{"image_size": 96, "crop_scale_min": 1, "isotropic": true, "inner_norm": false, "patch_size": [12, 12], "layers": 10, "width": 256, "kernel_size": 7, "init": "xavier_uniform", "optimizer": "soap", "shampoo_beta": 0.99, "eps": 1e-08, "lr_schedule": "wsd_sqrt", "final_lr_fraction": 0, "adamw_weight_decay_other_params": 0.05}
Rows from block 5 of a small multi-label image tagger, named by matrix and row number. Rows with one number belong to one neuron. Each number is 500 + 25 x the weight over its row's rms, rounded and kept within 0 to 999. All counts start at 0. Numbers have three digits each. After the name is the row's rms in percent of the matrix's.
After each neuron's rows are labels from the 100 images, of 14976, where the neuron reaches its largest size: "strongest on" is what is common among them. Only what is clearly more common there than usual is listed. The data: larger renderings of crowded toy scenes. In brackets: how many of the 100, against the usual share in percent.
# gate: MLP gate (model.blocks.5.mlp.gate.weight, 768x256), inputs 128-255
# fc1: MLP up (model.blocks.5.mlp.fc1.weight, 768x256), inputs 128-255
# fc2: MLP down (model.blocks.5.mlp.fc2.weight, 256x768, transposed), outputs 128-255

gate.662 104:530484515492502495556514486510465530558513517466482489523510509548499523503547469528514509478485504510478506532461469511471550553449520496498499465497511541487507462473525472481509536486512482465476480467534564480462506468528479498516498456488498484499467456487503522428484563470495509492491500500504503503490508535461507522481530522530499505523489495461485482502504527487517473498508
fc1.662 104:466462525504502480479476506499500482495490483519499531516509467501528549499501497527515482478491505484507500472505531510507481507529480535520544445484495522466484512497518519531505514527494483521503484498472506493464466464463477483482534527531474479481499473497483512498486503509502488486539482526500509556497485555481478554508477526497498499449473496504506560504472519477502477467503
fc2.662 101:495473491507518500478532509504526524459503496492426511512456505504485508547482492520512481525492493513509492486500543481475470490506487544473476550454479496527490473482500498507507478522512496485466487491516525509486446489497514524516542474500516519475496511473509488506490497508554490527513494505498504484454485510523451538483543539514513478509525513503433445473514520541514478511511
strongest on: teapot (72 vs 12.1); largest object: teapot (28 vs 2.8)

gate.456 107:500479513497524482542475453431510490467504480499485510464512481504447511534464503462540521489488492518549485516457522505515500514499507494485505473502530529472490489452480474522528484476479514512471476510474519528479525518479487519508484551469468536520539514470504507506506473485508486500474484506474484473497495485492503553484510497489506495482489485426507501522508504499465456453489
fc1.456 107:509475503487503514461517458499508465522459483517489504535486517488532504469463465499517455506486477474535512481473487486503460483500504489520499518479487478486532514533493522489519508480511489494454475487455512531543502519495478471492520484469521497504457510509517486517486531497501491524497497504492493514521482528495459577518472521496520484530477480457528482479510514516533495507471
fc2.456 098:493437498488481483538484538498507504497491532505484540528499491540519526498444508504459488503495513518483531501529487476501500541494545465462494479484501508508491523500506520467517494508539479486514499504522488531491536509448552526490536451457487503521503494517481453484545496485497516514517457525489491452488487526505519507518510506504475503536484527511464502541490469488435514518467
strongest on: dumbbell (31 vs 12.8)

gate.113 096:513483487477502515501482520483468443499500465545520590508492524496444512491464488498528504497514540499552480489468495505495526526507490488489513513533495512514483480497512490488514530489529479456486485495495542523481535534466507496497489497534510483475439468507505520523461538511492520546440508483488492490473463520479543492541502503461551496489496521422470518507488509520512531497519
fc1.113 090:509507482464501473500509476505505483475505492505475503479490496496521472507553511507494481465514452525527489497477487467546504501480456538467537500518523523500485532476520555522520453495442458483514531509500494494508500520511499498508486495461489525523524520469489508484499516521505486457559469477517475465515526481521448503486559489465504501513517501539484474524524510469466490510506
fc2.113 092:534482486517491480505480528510493512502489476509498557513477536411497482499498516450530471482512521498510505468524527524526465497494492493466514496493492504529533484488512485514535536510512505502512557489476475554454509489532513502531502509516506476553509476490463488496481479516483568497488502506459513480516502496492527496488458468502453496471475499455483488499484513525489481503469
strongest on: light from the right (54 vs 25.4); mug (45 vs 12.8)

gate.399 097:549461470505503502486458508515505509542488455506481541494523490531488477536493543540459503521472466528506483505509489536517500506543520487483489518475472504494500475511530534477466514509537510486517491509490506472485522482450516500487512489531503469512521538488493479514516449482521510516508486480480463482514511495579449529480486508518484501522481449494472494490475501523495506543516
fc1.399 093:516502514496469511506483467513508513517462502521509512524562517497528498513544523507504512488568507505475491510513472483518525496529475467519484503528522518518500432475541512492510551499470494509496514501535466490432478487466513515467521543511493501485500505464493538510483445513493494511431498533501465532543441454537501484509508479465494499520521489484494527519507513481479541468507
fc2.399 085:521485484502493467462504489482462524500538466562498483507520532518489481508484497505503490535473472513457522514536511484485512518522498511514520542513518524491488498468503492511491512508521505520501515505549526491536447505497516492528490482508518487550526511483495507458541511532490536498529509473495501519443499483488512493549545493490491520511508484495513483483508497489547531519471
strongest on: white object (63 vs 28.4); airplane (30 vs 12.7)

gate.445 097:501503530522474475495499483518493531541487513496536538481566472474501463512544520456472486487492508513470522469489526527507499500521504499504539513479505501494491547475506496451483488501513491478497487487471463506520490479527464525444513486475499486485507447474497537499488500489501549534507537472442534511485454471500510512509485547519511475524507476496452477513535519533459526500484
fc1.445 099:502519481524543507498488513503486492539532499455566521493531516492536498489469521454498483498525500504522571516497544491500539509454520491504522483463493488454494507528516496470525543518484528516500483520526499480522475549479515502507500506501528512538488527470507461490517570499489524458509505502514493479482508572474506482529502485505485483529501525528549524497529490468488522489476
fc2.445 092:493518478512506487483502486506544508542542512500524483485519509534480518483494532493496528478507481510509477524502443527514532515575555523468503499538475493502467569531490529502471526503520503504511528485515500501533506474479499474503495558525521545496517487522506527483509466458536548471492500475503457526493472493549525476549479507519479438482509501464535495506512469528443488483449
strongest on: teapot (44 vs 12.1)

gate.214 099:515533525518507498490505488498501428481481480525477465510488536576500483457477497500486534498515520503540501518492513486485503506498465482431497528498495455527492482481497524472513497503495473515489480482486439516468495483508498507487517448498495498482471499504525520493491476487533468470500530480464463554490499467483484505469479470558479478512462537537487473473489527511498494513490
fc1.214 097:508486544472475453466516513523463499471527502500514476468471481460511454477483524499471499518531478510486474482476488485516457491486489516486506502472502519527511513525481498537523511511555485482509490478512508509545464486457497503541464487510494508505525519447487475483492528542472509487506510517518531474501488497459502510468496547482490500510495484569519486515499483473527524514454
fc2.214 100:496500520518509508536488476519505534526519519499493535436475462508476469474513501498505503482528533516479507441487467500508530473465482540519481556494529521493507541502478508513471538512502503486499497505486494477487538473490421500518530459556483504489510514484545506510474479542492474497450485486511504467515492457501496504497468530547439484499510518471487451483492501515528508477484
strongest on: light from the right (51 vs 25.4); candle (37 vs 12.5)

gate.293 101:500501499455495506515504506503448493517489498527481520524495524459479454510525506533483511502520491495522536517474517497486498499564522490492501486483513513501499496501544511465489569554501500485548482437497486531483486495545526446480477501513449486458511525533453460509501530429463506496534513485540530512507473499520523509470471498532551491517525509540498514526477546501495534522526
fc1.293 099:552523551521524502498512493508522534473463489504518498508514499516526510489502501506487499502461486471449501520490518517485518479493505468495492516492494504511427513516509524501486453454482493529503478529465513460470557511454468521527484516481464496502522485474537515493506507492473480522487526489466529485519451499475508502498521489498508483493556506513509534492476485508546515528491
fc2.293 090:461504500493480483523543527543511496530494468450481526510456559458526503508511505521513508488516483481480502470518523528483534473516507496494513487507510503517515542556512453513501488484484438480501519479528493550517515488517538528505495514529531495470466481499516488502488509479505474464487499500533504476512518486499484480539500513516497510468507518471492527520527503478513433491504
strongest on: bottle (31 vs 12.5)

gate.598 097:516528476453533523468491502506476506465482513459505500475480508484533539480504487530485496476500466475514464529542515517455477447460476490536492520541517519491482488498485498513488473533470527478503506500524492534496486521532501481498531499565524481523518494496469544476489512551486502515511523515516501536488498526509483549512523509493495483509544518477510459516563501499458491543491
fc1.598 101:522508482500463511475495508483490488466506513495513495506532463481534513517506581535469501584490485478525491509534504540563512464483502524504518514496478500519489533490560517506501503499499469503485517504518460502494484542510524478511487483502508503511465494481514476511454491562498508451513432454479507550472510495475484478493495494475465501504477462501486501503497465486473494484442
fc2.598 101:501478510502495501485512511498536525498504516493504483503505478489545493508514518450507499479451495507477523533449480534485516510481505520455481512430479501531486476478512475544529525457535504474485488510497507473496468504485457511481457518500521532510455472510449499482527506480477517435497511518484499533522505501502533529512523477544508502524471559503472472529488469497534461499541
strongest on: dumbbell (89 vs 12.8); largest object: dumbbell (27 vs 2.4)

gate.263 086:509505464504484530482496539520480506515525467496550527500490511516520508493494543493530514490522529523487488452477502492492517493489490496511496499491506495509463491478513468497501517500497538485505495504532485533503448491599512500479509500520453500551469529517491563509500496500503440493476476503539480499545517502521505491440513532494508549499518487508480506507488503481491514507471
fc1.263 098:471515526501485483502509491456438479499528451441487514535517510499513467458504472453487509528536503475526523481522491501493534492485493507479525454514529534504443524482513521500529546568503525538518525514471527493500516511498540496499499504497492534492513435501535479518499509482555502505511498517519515518487495521539502508466551493510437518508510491467472534522508510504528489493485
fc2.263 091:470548491491498507500496488513482501514492426504489491478484515528527496488494518506498515491481535456522479474496520499539522517499495513502465500504509523535488505504496485538520502453527471515494500515505502540498460528478488495491515502557512513480532440497487497469507566520522506498500513496537494536573489467504519507436506512491501519473547501471512525555521463528504482504485
strongest on: white object (72 vs 28.4); its colour: white (26 vs 8.1)

gate.406 102:521492482478518471497480503494481504496494536486519529464502533491515540476473514461486534500491513486507533505500477505502508498510507529498508491460503504498503494480500529493510550554512529492509441483498512493490463481528568491495491509490485484505510524489472523474479509517441484492504481497478507498485510528496519505461494540462526500522539498486555488482517493483501471468506
fc1.406 093:448511487475504549504531465490472491487514442460480513483491480495523490451485524565513494520500501498486515517514477514538474518466487520464495496478498483495504482519478563522510473481503526526443529524537522494501500499503507505524503493487517531520504528515543481507535490525522544551477486492477530480462533455523493478470530501485481524513548490493527525514509479519538481500482
fc2.406 089:519458493513486476502502516495485506479523480489516499514473512456520463456506514446536494513502476472501482511499508509513518502488470457488496459513508504529539517492553527512483515489504474462522523499445486538504503510505491508519496517498474508500496495479521510515545471479494530510541478518522446476475516491446488516510487477487518488460516493482518481511507503471485506526505
strongest on: white object (61 vs 28.4); ice cream (57 vs 12.1)

gate.559 111:544484536494519511529509534524499492458492510497521522498532490498492513488505491498460504490515516538479495490527481514461512523450506492474523494477539535511557494550474478442507540511506546489540486476517514485498438538542521477479489440511495522496552498491475528533524504529514512486510487454468532500510517551485475516517507494471502499546519488496510535517464539448451497470496
fc1.559 110:583521510481511504534470523550485482477508504494497513476506488500493484492529505499493536546500507516510483508469469531518496504477474458494487510471556497512515496531496467475446501501507501480502473448500527526511511472535524486474492490521506509533538464503473534566517482503485475484498523498484504515516504539514493473514486523483511475551511525555489534503504490497541515492483
fc2.559 100:508528480524474546502460533532496463489491490527512492459483494523533490502504509522529516476468456503472515480523503540496515473536472533468514555517511454500470474469460505502555467503498468500509434497467484483492518512481498507488517477494540496524528480530487491449474488552516550534492532451530537481511511480479463483488562475538504529515475425515509510463509494498481471474520
strongest on: dumbbell (71 vs 12.8); sofa (37 vs 12.9)

gate.194 088:477521462444542505485510488494531489516473527511528497471487536498470514501566525467530468495512536529502508498499529548488508504463454510489504473510503527455550483484472538511518512516521512487491475492503466496497478469526483491490467521504510520499478524504489517466475497479518466496452488532446513460497497480462489464518490533484551504521492468518511509479528534515510480447502
fc1.194 085:527530473476464514485479504504497530488440512513562498478508529505502524476480571502505490487509473490490483495516525460502475469479481497508493497480504465471502467485524486503514471487467491492450493491537489489483511543468500556481487508512475513530495543492475537495512473457459471449456512479470515513485483464523500486463483508521548473475494533519517489501471494509483485522501
fc2.194 087:522483499501510469495454497495433492526511479518504494502486502493498514506492483481476468537499490490503468547520503514491512536511554464486479506469477527512475532526514539497481507475491487461526522544550504482495487532499511514508470495529505466457529549495469511486536467511464514542532466481523524518477494489521521500506469522507493525512451480531502531489493505513523477495473
strongest on: white object (61 vs 28.4); rocket (35 vs 12.1)

gate.550 091:484497519502497525470501478511491523467474522478469506495473482512493470513500544477482489520424492533522486495517490544486542534510493519509490507447494496515501539482558516508466504488497503488517480516512474502516501495525487499493494520514530478490485455518450509481488495520485476454526502497468556488473461535527480494505537516504518466477525488498522477497542504491495501528511
fc1.550 091:485522496524499513467487477553511501505575495535536487519504535493474506490538556486521473510543481497494480479573517494531484552531536477472486510502510545462497473532453490511471509506467506512492486434531461497511541491541521483508491534467495454483492512560536490482531491479492483504497480485519500490494476477481510503514523472530498518522462502516514494541471480466496502528451
fc2.550 093:521467507502517460506481526477537493480520501470522474448529488510510534511509462504517494544513492509455484489537502460508502474473501476515508525488529478467491535477442485502439495457497509483480496455508533472507535494502473477524480452482496512492529534485498511525527480463488496528468514514496485469531515529486488479497506482496501527460478487495496506467542492501477533537498
strongest on: dumbbell (89 vs 12.8)

gate.246 105:535484523522485537515523513516491492484492493505513456506472527514470508463479516519538491530523488526505537490530535538484514503449485524460521486449489531527503525522527483448505528528472477501521483542457467488492499513477476508499521492516467453486452504494482504548513489504524493472524474520530496520544527504478460517543509469547505472530465477482513554533494486531494512516495
fc1.246 104:482509482478507492503515527497476470515476488470510510534499514513471488503507491468486501501505479491507520489508489509518493481527519495477503548517497457503491517497508482544463515516509501478457485488568523489516497483476514507521481520465507527563526472507492479473453504498473507487467446500510501497492491447542507508506484527470505528481495511468485483500511472472549504502449
fc2.246 097:496517514521502507520551494531474499537470490502503506519490506512450474500483490504460538519527471516510514508472483478504486522464495505481528484532502515460530483505524491504487467549498508457493551499507521502523495444473491503557484518510510508496543520534494505446480514466476525482520470471473493477515479499488535511513472542483523467482533533459512504537484557485476475524496
strongest on: sofa (83 vs 12.9); largest object: sofa (28 vs 5.1)

gate.436 102:504550487535487489518492470501498511523490498494530484490482487506488546477501550534478522448494517509478475524514459588483501490501516507527509500517491513494505501544502467475488555527508489487533504503513496499469479509507511500478515507548526468533520462476540529482466532504518547517498536514499482503464459484477499518515518514467468473464518529481516472524531476459504494505510
fc1.436 099:504515519543475494451517506490514550514499477492483486471459494501466477509492493530538522533489521501506493494501448537459536513482452525537491524486504504451478473534485520487467506490516530467542565509514540486505481492500499490479480491522522509501491495502489560515518502524480517510480467474449506482552429487453482519518570501492471530519525535453470504520473514533509491454500
fc2.436 096:493543500521535507474518506516484530539525470456468473429478469501501501527488512511493518517406503492499505483501521519501509454483488477493460521522497504485487454482485530498557504485493488499505494496482472489545494520502490544525473522519493547483485469570491521497526472520484518496500495458513504522494519511475506498485562493537500466519496553528490540509481509452461498525510
strongest on: dumbbell (100 vs 12.8); light from behind the camera (51 vs 24.6)

gate.533 101:594502474489481479494515527554464482516483541511533479468528509526514496479494466509470478479494518501504465528514502580533460492475499457502520479481539542513513533502494506533458503504505502547496440488527486561496484486498484501467516465484486504505529538540484501479552528463562493477524519464458542519493493475473536525465479534484517541509497502502504524475533517508532479498491
fc1.533 105:496556504502529517470510474505479497484515518542475483519468505515533514493507488506474493488507489531482491486479531520525493478489523468508563530506455476468514556495498485494498506499452480485493519529523494504472456512512491523473493484491507484516499500477519508509503484523504563489502514462500472501469511509514487463489470468507465536512499518535524480507503478497530515519488
fc2.533 100:519552469456462496523493526535503486523545496516501511472515512471486502478483508493530489493488528475449469524509457470525469510485513530513484477510540478490479465529517472531527522498519474476486508517484482510501501508478492481505493506510473525504481492533494477465497505482546449513459541504415469478503503495498475461464490509485502521497499509507477544553514469545571484468483
strongest on: bottle (53 vs 12.5)

gate.86 100:487519502473500440486434512465503479522487495491534522456509557468492469473487476472507499486511517471497498492510456459516523479517519508507543515477507511441470481499484496528502501491507502464488423494468489540441493525490517484466480446479481519492452537486520521522465511516476498455494498469533520486502493496494484499470504490474519485519451529512494496485496475483474478490490
fc1.86 092:501483513523496540501510513502474545494517488516481481511511515512503544490499509481502524564514503527492559500483533492449474507473488489522528523530482520531498505518537561503502572480502519500516500498521474488480522533530513524460548513539506459480495511444467470515525520509467479503499518506495487544519513444449502515458525523505519480507524508504484511492496522513503516476508
fc2.86 094:508513473497493522475479472505493485478470543497485514522496499492492460482482463506496515529525523470508510516524460523470531529512489518511483547500467479499516498497547418497476492511498532495442495425480487491501524516483519523512500544510490507490532550490529499486501486466476502492549550509440540510546548511456502558523521514517512485512471498447499456482460460493483515502489
strongest on: white object (77 vs 28.4); its colour: white (29 vs 8.1)

gate.692 104:506510537516521500522503543480491499535522511478474493501519508519538509506513451474494489564474446563517485479519514529490438503511507464516524508438467515481493575481557482463494521530491508523518441524506474510536482479485493492480510520511526487553496474525527508460507500494485492468541501455505504534491501515541533509541483480513505478513514523544477508494533525486500488496504
fc1.692 104:511475510414525497510525573482517465484502480466512496529563527485482532487490505467544520507502470503491492505504463483471516497533482506477522512518466498486476523491541497489463489493553496509532516454486503473499468508483506465498471544465513489499510481468469449482489498514471514495517468468513499542527488555497485501457479506496493513529477515535557482472500522520456521448514
fc2.692 102:486471490471507488534467531518519491486482486515528496476506477455524504537481515501475450525500491454492536472500500512472472509532515489478447525455501489531555504519465493431507512543503542504466471509492472507489490512486475514532554470501490506501489539520505528517473489478478464506496465511522449543500506492509488507508535524522493459513543471503451504479494554462504490528480
strongest on: teapot (70 vs 12.1)

gate.72 092:550494506506549522490494496477506515527506487482546488484464476527504525515499510506521503542480495519479547536499522473542525469535456501491526499496547493503506483550481519486540482472493489492501479503481484476480512557468487466508480486495496510475478504492470500509513482532522488532531520527501534529507528497461515520509515503475491505506469505502489511494454493495496487463465
fc1.72 089:467534488491466478517489478475484476498479554483498487444471476526484531472496472462443505494551519467521519477511500499471491498532502553514537533499476485542542502458495480494460526531493489496493484512479504516501507502517558521539503475515476491473527483535497463457497514500424492475495484507501503512503515539499519499504517534504506479467511462525513498524500526480535476515578
fc2.72 098:512519478514458457500484517511486487490481518542493484515502525501516448487502523474470489472510504547514520477509506499532457505480541523492503483506456508468539526494515466547450517511529483427481530521553492526532517484433478426522511477539465499483476497494580501507528514507478493486495491480540495512520474483479551529535491500488474496524537506483531516492474520503491481493486
strongest on: dumbbell (50 vs 12.8)

gate.155 094:530495481479503531477451534493522513521479515503509447491513532473477525512518513505496521497536521546486478533498461545467466484450467503500472514514562453479529485502504486480515528504547527486530502492501532517529481484484560484495485508490486503511484467493518503495479519527533508505517496475472515469495490511510481463504497510509460503475497501487504552498542497503507490531512
fc1.155 095:491527485483559512537526481516520527461491476519528520487518456501478512489490509523467512516479485524501522498501485483465520481488548542502515477469482552502494490505528491497501498427452472460491530523453485517495542516524505512525513470498515514493540486521467486486553484536538505497494489492445483490504481534542478510466491484516513500522548516530494531488532518508445487495528
fc2.155 094:515528487499468509531450477520507535514501473518470497443463515482490489511502521516498471480509507505477464469491489546545523521469467506522514493493488510505468504482505473515525498569480527500467495499508496490512506500512472476525524472515512507505539500506476529460478474473496531552503517474498466494504525473512476515494437491523514470539495519453503488505519518515547503524491
strongest on: dumbbell (88 vs 12.8); largest object: dumbbell (29 vs 2.4)

gate.333 100:498539510531520517452455512541517502503494488507510480528505485542515517492530498454495483493500481452485467468501505455449483499511509503487510497479476502511483467508500489531485492468521541482552460498468502502511492512471497520540508512484521484476470522490482508493510552467513513512465476503513521494520502519455558478487480484482507479520524498509486497485490512554449504547482
fc1.333 095:540515494507495533481478492457536519506497525493536511504513534445460500491506522450480517476480494513516462533516535467490529491494470517521461523474478520487486507501524501522496504498482550513475528446530524465507482478503501449504523506509484522510509514472460505464476528480472500490476530540484545554520481491485446494510511490485491495509498521476466542465524487509543503454496
fc2.333 091:491503433508518509499476459491463540549504512493535502489451490496489509527541490501458462527512492447514497537475501446560508508543453528500483521542525484503505512509499483508467462518475503503502440502529460513499504500518463494476519459518487518496518531517499506479492499542483485521521464485509486547547471498545516536497471476500475487512472464494494518510467492486528528511453
strongest on: light from the right (79 vs 25.4)

gate.83 106:500506495491461492465516444519499427458489485496525534529517521510470493511520482511510509479513487509495504523490514473527478503521460484497497546481512480466508503511504505510554506502478514517495516474506504507465527513526528469515481514490505479476498469519485536483487488558531502499527490495481530469530501483473526531519500516535506514449495470425485499505526481506526508489498
fc1.83 106:525507516491476535488490473489530520491490499525542487476469469467485515505521478533521497521528465477523523499490492489514466521494477491529523443474494514485507497455491461480460514542528533502529484492520510482485518509481473520498539469507467523516517507490457509491477476493509521523507512471486494491483483491495494503495509524487476501507542490498533512504539498489491506446548
fc2.83 105:529499510531539491473543395491472535468538500517512583477489477499502472506536470489469480483524476507513519489502492467478517542482525510472466496491503504501487515506528510507471501503476522499525481521495484495514500487497456508533493484512516489515542502459472519496514517533504511485483524485509506483499498506486485478499539530531501476461493512506532472484463487483471514466492
strongest on: light from the right (100 vs 25.4)

gate.387 101:480488519507473518558509496516496486538512492480478475484499530515509468524487483524502557512468499498514481505493475530517524443486467489542468475487465529496466478477498477486462493515549536478469509500501503497481511495489496475484523504510493469475495489513515524499499528490538521453468432503496505467480476509489519443453517466472525523459513510512506516498523493547518540548492
fc1.387 104:475464488535492508431462480532473514522477494504516489544444506498546509492541504515516546475563485513491504483502535491524467506497471482471510477455519545491486504519508496493510500519478514508496529486493443487519471470504484530476521534539501534511513532489523480498490549545505458499454518529530486517479497504506489527520497464485495445514505492486517490511486520518476492512533
fc2.387 099:508465457487530504492457491484535506498518501556510514477505504486514507497503490537499486521440526428502501499480552508521494464491562491485484488502512473479517492499472526537553464474477524472488483558484499523505464510464531521541490528505471515521545517482480498490515478484523502496513490512483495526526501489522498484465462500517510543486509536485476429518537463463497493489542
strongest on: teapot (38 vs 12.1)

gate.450 093:469525520492485490489485500438483489523502521532498470520521517468492522494507483541513539524458538500471480527516528426531478478499484530505503498515493419535512515529515507515504466487493475498524513511520529503463548492506488461502505495510513463483484500523487518503490515564499524551501493521510565508493488483454477528529524487570507524502512535492490556541509496461476488476500
fc1.450 093:503517505536500507547505471481542477527487476544495523493440478484493488575512503528542481492518533498516497477505508476504520531536518514525492514523518483514551517520514493452501458514516539472473488504533489498457535466529537497471511541499470522518511486501481490567475493514499520569522500512485505524482473506513519508492479523521512509493468456486492535487468514482527492491508
fc2.450 097:523496484517529500444464520538483494498457501500477498454499521493502480437502475460474488462509463486499485506504499484520497462511512487468487503469502493479470490464520496533513508502495447459530528462467507501530535506504446523530496546499482487452504491540445482496481498489518475501505528469492494517484487480493513489469540521513529466505496508520573482479482494503495518476519
strongest on: sofa (39 vs 12.9)

gate.185 093:520534453514481523492459544479451514483527503541534530501492547510470490467526529458500527507491527482475491488465497493485496476499530495477508495473490474502425507486519539517475491521482512504466520491485508452508476505573513493515507501465487500510499552485484535486484453500524473513531494500494538500497502476492522507435518490497522487509512506489523508510521475508491523505499
fc1.185 095:526475563441509487504527462489518487504506469554464485476483483518522505457489502498487522523478504477490515494472525532498476490474535492524503502501515497492517488503464539518471506502496456514436509499505477520494509519459470540521488500521558527466503523504501497519502500515519538492510511502456504512432491463488469495418531493489481431508459458532529485513509495484498477464527
fc2.185 094:506517478504514488534445490487548520480498543475491482487489503487481500519475505532540513524487503492485541496503496488504488506530488500506489474492514524519468509463509571499514505479480395510510551499516528529495504483494512463523496506508520520482505493450527506484487546503490455519480463495501478477486503520531539503511516506490478468494506524522492486503478513532523508470505
strongest on: brown object (61 vs 28.2); orange object (58 vs 28.9); bottle (32 vs 12.5)

gate.475 107:477491514526504491507504504527519474492485522474501459516514489524492498479506501529504512473495474552515465480502487496519456508527464471448498503467489531528498475542519512498504529528457491502554510541497476496513469550454515511524501552533492500522524504447432513496507457479530524463494526487521481553492459540524490483474512527478547486530468485501487472493433524497500462475518
fc1.475 106:488437513514485523521490472475507473520498507490510484501510485493511505496495511495513496490535525539491501486509510521480458501514512500554496489501498563476500500522473462499450490483509482514491506446492469518537462511524472491523485515496502470467444489441477515447412487524528509523517531443505447528552467485517542483520465515532513487490501491482500495497462542524479462468520
fc2.475 097:521497525512503497520515511509485473506498489497530490518501530516484473484495465470500478526453502506480509526472485535512506495496462506492558551519515531505541532458506484487531514522484512513481524458470504508530477510463514495505463471524547507472536490415489478468486471461509490486486498531510533485492477500468518529524497496511479508495512477481530525468515498526519504498531
strongest on: teapot (98 vs 12.1); largest object: teapot (41 vs 2.8)

gate.312 099:518526519502544540494441527519517504533517502531472512518467538512508494509501529499454459499462541542501484531468553497499528490522449525475518530462523527536504506519482517518493472520496483449526484504513449488507484524496526475493521500499474489505504521551469487503520478525463486504490508501475475486518501519512492488491477519514500506436526508467513519511427539508525496477506
fc1.312 100:476498508527480481464506516542505494458476486495519484481483525473489464483504485490474525517520470494501510505467478507469459483534467490431498519495486452489499479520493504521472496478465488500528529505523520543474481496492534496470506487508515477539527478554457508521494503524467493474535485502481481520504524450534527521500530530455502489495506510497502482493490526461479468492449
fc2.312 100:478514446475500513468509538491493519456517474517534513500507459466487493488512544511504522491471456514512469519533491473497501514483500527515456475493515504507485468468522527473502502489536500495492501538483460494497497465489470463509486538482502495509473500489561530501472511451479516471477488517516487499570496538487527475452470511477524542515530495504532499507516498463493497485512
strongest on: bottle (75 vs 12.5); candle (31 vs 12.5); largest object: bottle (31 vs 2.6)

gate.256 100:507530494523496495568512550496520511533508495502504479489507502495496503516530487492496529519513532508520452510489471476494515491517469478484481513512480473520527463500555525451484503483554508455493462479509526484424495463491461466515537513536513508524482501534497498551453559469507476495478507488513496509473523522436464519520493509544518507516500519532464503500495550504502487475510
fc1.256 102:496465496488457467514544527512466477484543508524508521445495470475420517501442510486492461518533459494515454518493521458483545563455467481459468485510524493547499504495486531515478511528481539506504510514525527506527497476516479492488511511483505490561538501496490496485499484528474506458503487507467467545526471493554485474516498503472490506478455502488489553522500506536518541543464
fc2.256 098:487503505516446504516480514478523488535469509499452521480489494492513494484460472475564488486473517485517455507464496575517540448530497501506527518474507511518523532504508491538513540483468528466505477552493541455530503541498497516535504528531515510442493500500450499515576494467515476459500541482495467542489486453470533487529452529545528515460502488489490473518466477474515502527517
strongest on: sofa (54 vs 12.9)

gate.495 100:511494503535493480522507519479516514571530525474473483484484477497508509483500496541484504518517469489533482496525510503487504514495487516497508489489511476501515468511553479477520503495507526468497463519456530472490532535525465501516515519544519515527540517463507523486506513503492530451522494462533512488470495521487506476510503490505499510522500484523493505479462506510496423516515
fc1.495 105:499504504514497549543487488454508500503479514509489481495477486539492476527486502505488446511482499531481507500499510481516453505482447507485475481502528477520491508484456442492460505514492444501482523510556475439532556442506518526512477498489482508498488543464526466544491571499503500576469497518519517520498458517501465537488490510476520493508503490533518513501493468487521508517510
fc2.495 093:500480523485510512525496512464490440509456461495465528488526488524502491475512503498506477506497464465518511505484512513516536522482552525512468447469490544492546494492499526478508502493474497512519488513526540520495476445502535539499464477494519501525465506500502488548490546514505555473504489575505506504497526505495547506489482521508509513543502477465526494540449545435505507496488
strongest on: sofa (84 vs 12.9); largest object: sofa (47 vs 5.1)

gate.95 100:496533506483523533491495487481492526530515532481480494498490503537527545484487546463457523519504512482503456494476514502467494510507532484506502513535520473476486520523473472524477550516478549485519517523516481480513535501474548454469499534498478517519486478470507484483459499479467557444448498488504513462547502480506455517510448505531505499495489519476516488500468463518446480467528
fc1.95 100:516501513484465522512514500483477515488513500483501490456486458502539483473551545518517552490489497496451492501486523474486523477484508485500486478513517497515486525486532465489514516512497552506493517481509506512490510529492521565457518488480494485505547520497514525466431475554478537528505542511511489491485524508488483512473486515509482478539551510469466536537487543529521489472505
fc2.95 095:460516480500485510548537487542507557490511489491509509487509526491481483483477471508503467500518526469501491531489526509479507540537530461495460537447484502454511565467477518499522521506534494485496487494510475440534501463460482506501537506491502500491440524535514465504498488504487545475479460521519499492490466513486514433543489498524506513517459496529472475501483504479521513498468
strongest on: white object (60 vs 28.4); light from behind the camera (50 vs 24.6); candle (46 vs 12.5); hammer (35 vs 12.4)

gate.222 081:491528509509494503492527514476490506514478482479510461497479502506506510456504479465508520522497507474529484489511504528490499520491521513517484497483480543477460494507526528516516508546522497531566512502450559485481498480485513502510510524476596522506496498537520501506518495502558578516516510513528473505468478479473476508480477501508476536511477525491525485537495485524499458534513
fc1.222 101:474518565503504496511534456482444505451489503430459511465493477493498493501522444532500511510524489490499481484502481510502479492492474560520526506545509483533487542509473496508519499534515504578486502498491512507489537466512535518509490467484561476477516464510494482527468485515551523484504482490500539480463493485499496516441512482507487534522506516505484488487536513492503496523446
fc2.222 096:506472515513497446493471474497466491488479495532479504530514481497485453541471518505475544483517484524500507485487473497497505474473475470508484553536476508515416497527492461526523502434505492523520538507516455496509468523498507536476507485521585519483504452490498491523535472493525489490509482487511502486450537518504529508469483530492476475508520497502509493447533501480496481505451
strongest on: brown object (67 vs 28.2)